{
  "model": "CTC audio transcriber",
  "dataset": "melodies that start on their tonic, played by one synthesised instrument",
  "train_examples": 26041,
  "noise_aug": 0.01,
  "time_shift_ms": 100,
  "n_mels": 80,
  "hop_length": 160,
  "input": "log_mel",
  "spec_augment": true,
  "win_length": 512,
  "tokenizer": "word",
  "vocab_size": 59,
  "arch": "crnn",
  "norm": "groupnorm",
  "hidden_act": "relu",
  "weight_standardization": false,
  "depths": [1, 1, 2, 1],
  "kernel_size": 5,
  "stem": "single",
  "widths": [96, 112, 144, 176],
  "rnn_width": 96,
  "rnn": "lstm",
  "bidirectional": false,
  "rnn_residual": true,
  "rnn_layers": 6,
  "optimizer": "muon",
  "muon_scale": "spectral",
  "learning_rate": 0.039,
  "momentum": 0.95,
  "nesterov": false,
  "orthogonalizer": "newton_schulz_5",
  "adamw_lr_other_params": 0.0015,
  "max_steps": 700,
  "batch_size": 64,
  "epochs": 1.7,
  "lr_schedule": "wsd",
  "decay_fraction": 0.3,
  "final_lr_fraction": 0.1,
  "warmup_steps": 140,
  "weight_decay": 0.05,
  "adamw_weight_decay_other_params": 0.05
}
Rows from block 3 of a small CTC audio transcriber, named by matrix and row number. Each number is 200 + 20 x the weight over its row's rms, rounded and kept within 0 to 999. All counts start at 0. After the name is the row's rms in percent of the matrix's.
After each channel's rows are labels from the 100 clips, of 14976, where the channel reaches its highest value: "lies over" is the class under the peak. Only what is clearly more common there than usual is listed. The data: melodies that start on their tonic, played by one synthesised instrument. In brackets: how many of the 100.
# conv: width-5 conv (model.blocks.3.conv.weight, 144x144x5, each kernel summed), inputs 0-71

conv.38,095,217,202,217,194,214,206,206,202,199,188,218,207,221,218,219,221,184,202,236,251,192,181,205,183,198,239,219,194,175,201,166,219,215,221,212,214,197,198,196,201,168,227,208,180,221,185,214,190,252,207,178,206,186,212,196,110,187,239,212,215,202,190,177,209,213,180,237,161,176,198,211,196
lies over: B4 (31)

conv.2,120,178,193,213,222,212,195,192,218,209,221,208,201,219,204,196,186,236,220,198,207,229,210,195,206,180,203,202,175,245,225,180,209,178,165,229,171,213,189,197,210,169,194,188,220,191,221,219,200,230,180,189,217,195,180,270,185,200,220,208,176,196,227,195,206,211,222,232,233,184,195,162,181
lies over: F#3 (78)

conv.24,102,204,185,177,198,198,195,196,192,192,204,216,192,206,215,202,193,188,207,177,159,212,196,211,191,181,198,263,167,206,206,208,192,222,197,193,243,216,197,191,213,223,211,204,229,202,223,194,208,200,201,173,179,219,181,190,188,224,163,184,228,197,195,250,215,192,218,199,187,192,235,193,203
lies over: E4 (88)

conv.44,096,197,201,184,189,230,189,198,220,189,147,208,188,211,196,177,169,192,199,241,214,250,202,198,194,191,222,197,176,207,230,201,175,187,193,194,194,224,205,235,200,218,188,205,153,211,176,224,205,200,212,240,243,179,194,236,185,206,210,191,194,181,198,194,214,195,244,198,216,212,207,231,180
lies over: C#5 (46)

conv.53,121,208,204,195,174,170,172,190,207,179,199,213,180,192,190,251,185,196,197,170,259,188,211,198,221,203,213,161,198,156,225,221,219,192,206,178,267,201,209,263,189,179,188,205,206,213,193,194,219,216,205,154,210,185,222,212,168,208,217,183,190,210,191,187,212,195,195,182,191,217,198,210,164
lies over: B4 (67)

conv.19,099,197,211,231,181,219,216,187,202,213,188,197,167,173,190,213,204,174,170,199,183,200,218,205,177,201,195,196,195,209,212,208,201,183,224,172,213,173,182,256,208,247,211,178,201,232,216,192,173,178,204,208,223,195,183,188,213,184,184,186,162,180,210,219,189,168,154,198,231,224,228,216,212
lies over: C6 (65); C4 (32)

conv.21,135,205,205,167,178,196,207,193,230,227,196,219,193,169,229,182,194,176,194,229,210,234,196,182,186,170,202,194,206,228,231,192,196,232,193,203,190,197,176,216,204,207,223,223,228,213,233,214,206,178,204,146,220,204,204,238,193,183,179,181,173,188,223,208,194,191,159,228,228,199,223,182,203
lies over: D#3 (54)

conv.80,094,198,165,185,212,191,204,165,191,201,237,222,159,188,182,166,222,197,228,182,224,196,196,219,214,196,217,221,205,231,163,181,184,193,214,178,206,199,180,245,178,188,201,223,219,167,214,171,174,213,196,218,180,229,198,177,227,188,197,191,190,207,224,219,184,209,217,216,175,225,186,250,210
lies over: B5 (71)

conv.42,104,190,187,200,191,153,206,213,197,237,178,176,194,182,239,180,200,176,224,225,207,174,229,208,165,218,212,239,195,176,202,190,211,186,189,197,219,195,202,172,211,206,224,215,242,212,174,151,183,233,179,205,188,186,194,211,224,186,181,187,205,180,189,200,222,195,210,235,184,266,192,214,204
lies over: E4 (61)

conv.10,108,204,187,205,228,208,224,212,193,222,213,203,191,195,203,223,213,171,214,214,206,175,187,186,182,201,184,183,190,216,163,239,188,192,155,189,194,220,216,183,207,186,168,207,185,217,214,197,203,165,169,228,207,221,195,192,248,211,202,187,190,189,201,213,209,186,189,192,181,220,159,168,203
lies over: C#4 (47)

conv.64,099,202,195,206,205,175,181,207,196,232,172,210,191,212,209,222,209,183,215,212,222,255,216,214,231,190,166,173,181,187,198,201,180,184,187,209,181,209,221,234,215,181,192,211,228,179,196,225,254,196,200,208,197,214,193,204,182,218,181,201,194,214,225,200,201,195,203,172,192,188,176,219,151
lies over: C#5 (50); C#4 (32)

conv.25,097,174,173,191,215,187,199,156,202,242,172,191,187,191,190,213,229,200,187,233,242,171,197,194,198,223,185,233,196,178,201,224,218,165,165,158,207,182,183,226,204,153,181,193,196,205,199,185,211,199,185,221,217,226,210,191,204,194,223,204,188,184,184,181,189,201,201,218,194,220,192,205,203
lies over: D4 (51)

conv.65,099,183,187,182,216,195,163,173,206,193,187,209,234,199,224,174,179,193,206,216,220,197,215,197,208,197,201,223,169,195,211,195,176,232,168,214,159,193,229,216,188,191,177,191,213,182,199,185,219,199,188,198,174,204,209,221,204,184,176,205,253,223,209,219,191,191,204,202,210,184,208,185,206
lies over: E3 (34)

conv.101,103,173,203,193,195,206,187,200,164,206,221,207,183,167,167,187,192,236,195,214,201,191,224,198,223,173,194,202,221,207,198,202,213,198,179,222,210,255,211,200,231,214,210,188,217,201,207,180,193,157,195,214,220,204,185,215,218,214,192,195,216,213,215,207,203,209,255,234,160,216,197,215,224
lies over: C#5 (35)

conv.11,090,211,186,186,188,179,193,193,181,199,200,208,232,194,230,257,212,204,230,206,214,163,247,182,198,201,221,228,195,190,182,217,203,157,206,218,195,216,228,188,202,218,211,205,191,188,205,222,206,214,213,172,201,241,204,224,189,239,227,187,217,204,185,208,192,195,181,202,169,173,190,203,239
lies over: C5 (46); E4 (36)

conv.60,098,176,156,193,198,177,212,189,223,209,187,187,229,200,246,196,192,250,203,180,199,181,196,179,146,215,174,208,216,178,191,176,205,222,187,185,182,219,181,233,206,199,192,222,221,206,224,207,229,178,226,212,169,212,196,202,180,191,190,205,215,216,208,203,230,165,184,198,253,231,182,188,175
lies over: no note (60)

conv.94,108,160,174,209,202,211,191,209,195,186,243,224,174,188,235,155,214,200,205,201,180,218,166,186,236,166,172,185,203,203,181,198,193,206,156,195,177,219,192,228,215,194,183,193,190,204,175,193,204,214,223,230,220,191,211,189,182,226,200,199,187,176,210,194,210,186,155,205,209,223,215,178,196
lies over: A#4 (44)

conv.103,115,208,227,209,261,204,208,184,194,206,190,192,211,210,202,202,192,194,190,203,209,207,198,192,169,205,196,220,190,184,183,215,199,176,174,175,193,212,197,204,207,214,210,212,186,203,207,201,222,183,203,226,183,199,187,237,191,242,234,198,250,179,203,216,252,197,227,166,208,182,219,209,232
lies over: F#5 (39); D5 (33)

conv.12,099,179,205,178,221,191,183,197,167,188,189,194,240,207,179,219,210,179,182,216,195,171,215,191,196,224,222,192,218,192,272,194,189,182,187,223,207,198,218,191,221,177,198,212,191,184,221,214,205,236,179,148,182,187,213,201,203,181,172,205,203,191,158,200,231,176,224,206,218,197,179,213,185
lies over: A3 (31); G5 (26)

conv.7,093,179,209,177,182,225,201,192,224,208,222,191,172,229,218,210,217,173,194,137,191,165,211,212,225,190,209,215,226,229,201,190,184,241,212,188,233,218,210,229,189,210,198,237,196,198,192,177,226,183,220,202,198,226,239,203,230,199,184,158,205,238,218,181,197,183,202,162,222,190,208,213,181
lies over: C5 (40); F#4 (39)

conv.46,094,190,209,189,194,200,180,197,219,216,151,203,169,246,283,198,177,181,196,225,207,190,238,202,246,184,208,200,196,205,193,170,211,191,217,179,178,211,208,201,201,209,254,206,185,190,168,222,198,225,204,178,193,196,211,188,246,184,182,194,191,212,197,246,213,213,208,255,223,241,199,237,210
lies over: no note (75)

conv.39,110,203,218,194,197,190,181,208,183,175,145,193,201,209,216,199,213,177,203,189,196,195,207,202,194,195,211,211,197,203,205,225,198,177,189,180,145,184,175,220,232,173,197,196,221,170,218,193,250,225,181,202,200,210,192,200,203,214,226,220,224,220,174,176,227,210,227,198,222,216,174,214,197
lies over: D#5 (63)

conv.84,101,184,181,231,203,203,198,167,192,193,197,205,230,173,209,224,160,206,214,214,203,190,176,191,223,183,212,225,193,257,184,210,184,210,212,217,221,217,232,210,213,205,197,205,202,203,214,215,197,179,221,205,235,213,171,226,197,202,191,191,179,211,185,194,185,211,205,227,209,216,219,237,200
lies over: G3 (33)

conv.70,103,242,217,171,182,205,187,194,190,202,209,180,202,198,201,158,181,201,181,187,182,200,216,188,195,163,214,193,194,220,217,204,197,230,182,201,178,219,210,164,214,215,212,196,204,206,187,217,211,143,218,193,204,194,237,204,179,217,195,193,193,202,186,205,222,190,230,199,175,221,206,215,189
lies over: A3 (64)

conv.142,095,220,189,216,195,227,198,202,190,162,209,229,205,210,208,191,204,193,247,183,209,199,203,201,219,193,191,177,195,236,210,214,177,191,185,197,176,226,172,174,218,170,221,218,207,204,250,204,204,193,183,175,220,209,225,250,214,223,206,193,186,197,237,201,203,225,189,213,181,206,202,196,149
lies over: E3 (52)

conv.74,110,236,227,189,187,200,162,171,206,227,178,219,208,176,198,144,202,200,233,184,204,225,209,204,203,189,218,193,217,260,232,223,185,181,194,211,181,219,205,215,196,184,202,233,226,207,200,231,209,172,180,172,199,185,196,200,170,223,164,156,225,176,200,166,201,215,227,197,227,218,224,176,231
lies over: D#3 (40)

conv.138,101,173,202,208,188,232,193,210,184,193,169,217,225,222,182,217,197,198,199,213,260,220,197,227,183,213,175,199,194,235,220,196,202,207,202,219,208,195,176,203,211,180,166,218,173,177,245,188,162,223,223,192,188,210,202,214,204,242,194,190,215,205,177,213,203,205,210,192,191,203,210,165,173
lies over: B4 (58)

conv.36,122,215,184,178,239,201,173,199,198,173,155,216,174,172,186,180,187,217,189,190,209,206,200,211,170,223,211,200,194,172,174,161,204,225,204,194,201,177,195,191,187,172,206,205,193,208,187,196,227,200,192,220,189,212,226,220,196,231,240,183,235,233,191,201,241,213,202,226,233,234,150,230,225
lies over: F#5 (86)

conv.98,081,177,181,190,177,193,220,163,187,210,218,171,199,202,217,203,184,197,217,215,237,222,201,195,238,182,186,202,182,202,236,202,192,227,185,182,195,233,204,190,193,187,228,218,192,208,179,203,210,196,220,187,201,218,210,215,193,191,215,201,181,204,187,213,228,210,244,244,162,203,229,159,225
lies over: C5 (50); C#5 (25)

conv.73,103,183,188,213,215,174,212,179,232,198,214,198,204,223,204,210,196,212,208,238,191,162,184,192,233,219,163,197,202,190,204,201,184,198,158,185,207,201,197,193,176,193,205,206,219,182,192,209,155,182,206,185,180,222,182,231,146,221,211,187,216,211,186,196,222,210,255,243,185,176,209,222,187
lies over: no note (72)

conv.61,107,204,207,221,197,207,213,219,190,184,199,164,157,227,187,157,195,217,186,190,206,182,194,212,178,186,209,190,205,231,196,188,189,176,216,226,195,210,151,204,206,209,196,164,208,215,217,198,179,202,251,178,193,199,179,151,209,229,223,193,198,190,202,213,190,213,257,202,170,195,187,180,219
lies over: no note (73)

conv.54,105,190,151,197,223,222,185,212,202,218,235,196,215,232,212,181,206,202,201,227,171,200,191,213,198,223,201,170,173,217,187,192,193,195,163,198,199,182,227,205,203,194,223,232,198,194,187,228,201,175,196,227,195,170,187,215,174,187,214,215,203,193,169,183,191,200,225,210,176,158,222,208,214
lies over: G#4 (29)

conv.106,105,241,206,174,189,189,215,170,202,174,200,195,207,218,190,223,216,205,183,232,235,198,222,184,235,191,177,209,195,254,177,210,212,231,181,196,179,176,226,207,201,219,204,191,171,226,175,205,206,183,182,209,185,177,221,177,213,180,159,168,169,171,214,177,197,211,225,198,209,176,200,198,230
lies over: A3 (87)

conv.111,103,197,240,201,197,203,193,190,225,226,201,164,201,160,235,178,196,177,203,193,215,207,202,187,163,180,191,182,240,177,219,199,217,177,215,173,219,214,235,201,200,219,219,182,186,230,194,210,185,174,212,226,178,191,262,210,204,200,229,185,191,213,175,197,214,210,194,183,202,201,157,243,182
lies over: A4 (55)

conv.31,107,219,187,210,162,188,212,198,193,237,202,226,207,199,216,179,181,203,218,169,222,181,194,184,192,177,210,189,199,222,215,181,212,214,220,202,230,213,164,229,215,171,166,227,203,223,220,190,166,233,140,217,217,186,203,179,178,153,155,196,231,183,187,195,205,198,217,183,177,206,175,177,210
lies over: A#3 (43)

conv.48,092,192,171,221,188,200,220,187,189,197,199,234,217,210,150,211,192,205,179,204,177,171,206,217,280,190,210,175,185,185,195,222,210,202,183,205,177,201,197,170,206,199,221,184,176,167,193,175,205,198,188,196,196,189,200,188,165,173,165,202,184,178,214,200,205,192,223,231,157,210,208,179,215
lies over: no note (89)

conv.57,106,175,174,195,234,205,217,206,201,186,190,203,189,212,182,163,185,216,184,190,167,226,200,234,190,201,183,185,198,172,208,201,194,232,232,218,219,245,201,193,208,213,207,181,217,205,235,192,175,229,204,206,181,209,188,171,197,205,174,198,198,203,201,162,211,185,240,195,186,217,214,164,205
lies over: no note (90)

conv.135,111,210,198,194,200,218,174,177,211,213,227,193,229,184,190,208,201,216,167,195,196,216,205,188,188,231,205,231,195,182,238,185,181,186,243,205,194,210,187,191,211,176,211,235,192,210,166,246,236,169,170,185,169,200,185,220,220,190,215,176,189,206,196,153,191,193,244,189,186,191,182,190,174
lies over: E5 (90)

conv.110,107,211,215,239,181,197,177,169,191,222,165,196,177,193,200,196,197,189,206,219,221,211,179,199,188,232,219,203,200,231,211,210,200,196,210,186,209,212,181,146,223,209,201,218,208,212,216,182,212,206,208,213,214,189,190,213,212,170,223,209,206,178,204,214,186,182,181,195,241,207,202,188,213
lies over: A#3 (50); B3 (26)

conv.6,095,255,207,219,190,171,210,199,219,234,160,216,223,216,141,194,208,191,195,199,183,238,206,199,226,197,190,206,232,211,171,205,194,231,167,190,200,215,221,177,197,166,198,164,225,208,192,178,173,192,212,213,205,195,208,192,197,203,169,186,214,186,216,198,202,220,181,191,243,169,186,193,218
lies over: A#3 (32)

conv.72,087,196,205,179,203,210,194,181,166,201,196,208,226,210,218,180,219,192,198,187,215,203,185,197,214,208,207,177,180,217,204,207,211,185,207,214,185,220,173,204,221,175,193,185,197,182,208,190,194,216,162,170,163,197,211,218,171,163,180,200,177,190,197,217,197,202,203,184,220,214,228,242,229
lies over: E3 (34)

conv.131,098,197,173,261,211,219,209,182,207,223,218,196,164,198,195,200,187,208,172,186,202,154,180,173,197,219,177,212,221,191,208,221,196,195,182,197,243,193,216,190,207,202,180,200,189,223,176,230,192,198,180,209,205,199,199,202,210,188,177,162,191,188,228,194,211,187,197,197,196,209,224,219,153
lies over: B4 (28)

conv.62,090,183,247,187,173,212,178,224,225,213,193,204,201,202,211,164,183,159,207,200,182,221,212,194,220,184,189,178,222,204,201,198,206,207,216,186,214,195,233,202,203,184,227,210,219,196,211,187,206,176,155,180,190,194,243,186,184,178,215,194,193,203,227,211,181,197,200,160,215,208,171,160,184
lies over: A4 (72)

conv.97,096,195,189,193,197,201,186,180,192,227,180,232,189,206,200,201,202,195,222,239,170,159,198,238,210,191,184,194,195,255,212,173,183,212,197,160,210,200,203,208,206,199,195,179,195,197,220,206,196,213,191,213,170,195,245,191,213,217,208,225,205,209,196,213,208,196,204,216,200,212,217,203,191
lies over: C#3 (34)

conv.77,096,161,205,184,177,213,209,184,218,197,218,201,200,240,204,199,184,214,238,214,162,205,178,170,150,212,215,179,176,185,169,212,176,176,168,218,191,238,177,169,179,205,210,198,220,180,211,203,208,219,193,198,196,192,199,168,191,190,193,218,194,197,170,163,208,193,222,190,222,152,204,185,215
lies over: no note (100)

conv.30,096,202,246,207,184,223,190,182,196,208,203,213,222,186,197,175,188,233,158,203,204,192,221,199,210,197,209,205,189,170,159,217,184,200,206,217,204,242,204,175,212,197,204,205,221,210,181,205,180,193,209,193,200,194,202,252,210,186,223,243,206,204,208,206,210,213,243,190,217,210,178,241,193
lies over: A4 (36)

conv.126,120,210,176,249,241,199,181,187,227,188,216,186,193,214,154,163,197,222,242,213,178,184,219,207,201,239,205,222,205,199,205,185,204,214,229,207,258,191,214,210,175,249,210,214,242,193,209,187,168,191,193,177,186,202,176,194,167,179,193,214,189,201,185,224,186,179,163,188,178,213,230,192,205
lies over: C6 (71); B5 (26)

conv.18,102,163,208,167,240,192,205,197,168,210,216,173,235,214,219,208,196,197,224,232,175,227,180,172,222,201,199,217,208,168,201,179,197,178,200,204,181,202,156,203,186,166,169,234,203,221,205,209,228,231,210,249,200,205,185,175,203,231,227,209,206,195,189,199,154,220,197,157,199,197,213,216,193
lies over: E5 (87)

conv.51,109,228,236,189,172,186,195,159,188,212,169,207,225,208,153,191,209,193,195,238,204,185,198,226,204,230,203,187,209,236,226,205,207,224,204,185,187,202,226,197,201,170,208,183,200,204,205,203,196,198,187,183,199,216,183,195,192,170,178,192,188,160,216,195,197,209,164,214,208,222,205,159,213
lies over: A3 (99)

conv.132,101,204,224,212,234,189,192,193,186,171,230,226,196,237,175,177,199,197,191,205,187,234,184,200,212,209,223,219,209,174,229,206,180,197,221,208,203,196,171,182,216,238,198,191,178,181,181,162,193,197,204,227,171,219,192,182,219,232,202,209,171,220,225,187,188,214,222,227,271,201,218,202,198
lies over: A4 (55); A3 (34)

conv.82,105,206,201,228,174,185,177,177,208,159,220,188,188,189,144,191,210,208,184,212,199,199,181,199,190,240,224,204,227,230,195,230,187,194,163,203,217,209,243,172,186,193,205,215,191,176,200,188,235,204,229,188,165,182,183,178,208,196,197,225,171,208,235,213,195,220,199,223,203,193,194,168,222
lies over: G#4 (34)

conv.136,105,179,188,179,187,239,230,191,194,187,220,192,185,217,184,208,224,227,220,200,201,199,195,173,196,165,195,209,176,231,202,203,178,188,189,190,169,219,179,166,210,204,159,214,215,182,221,240,190,207,210,206,208,197,197,200,200,181,179,205,167,159,196,179,172,206,183,191,196,214,186,208,184
lies over: C#3 (42)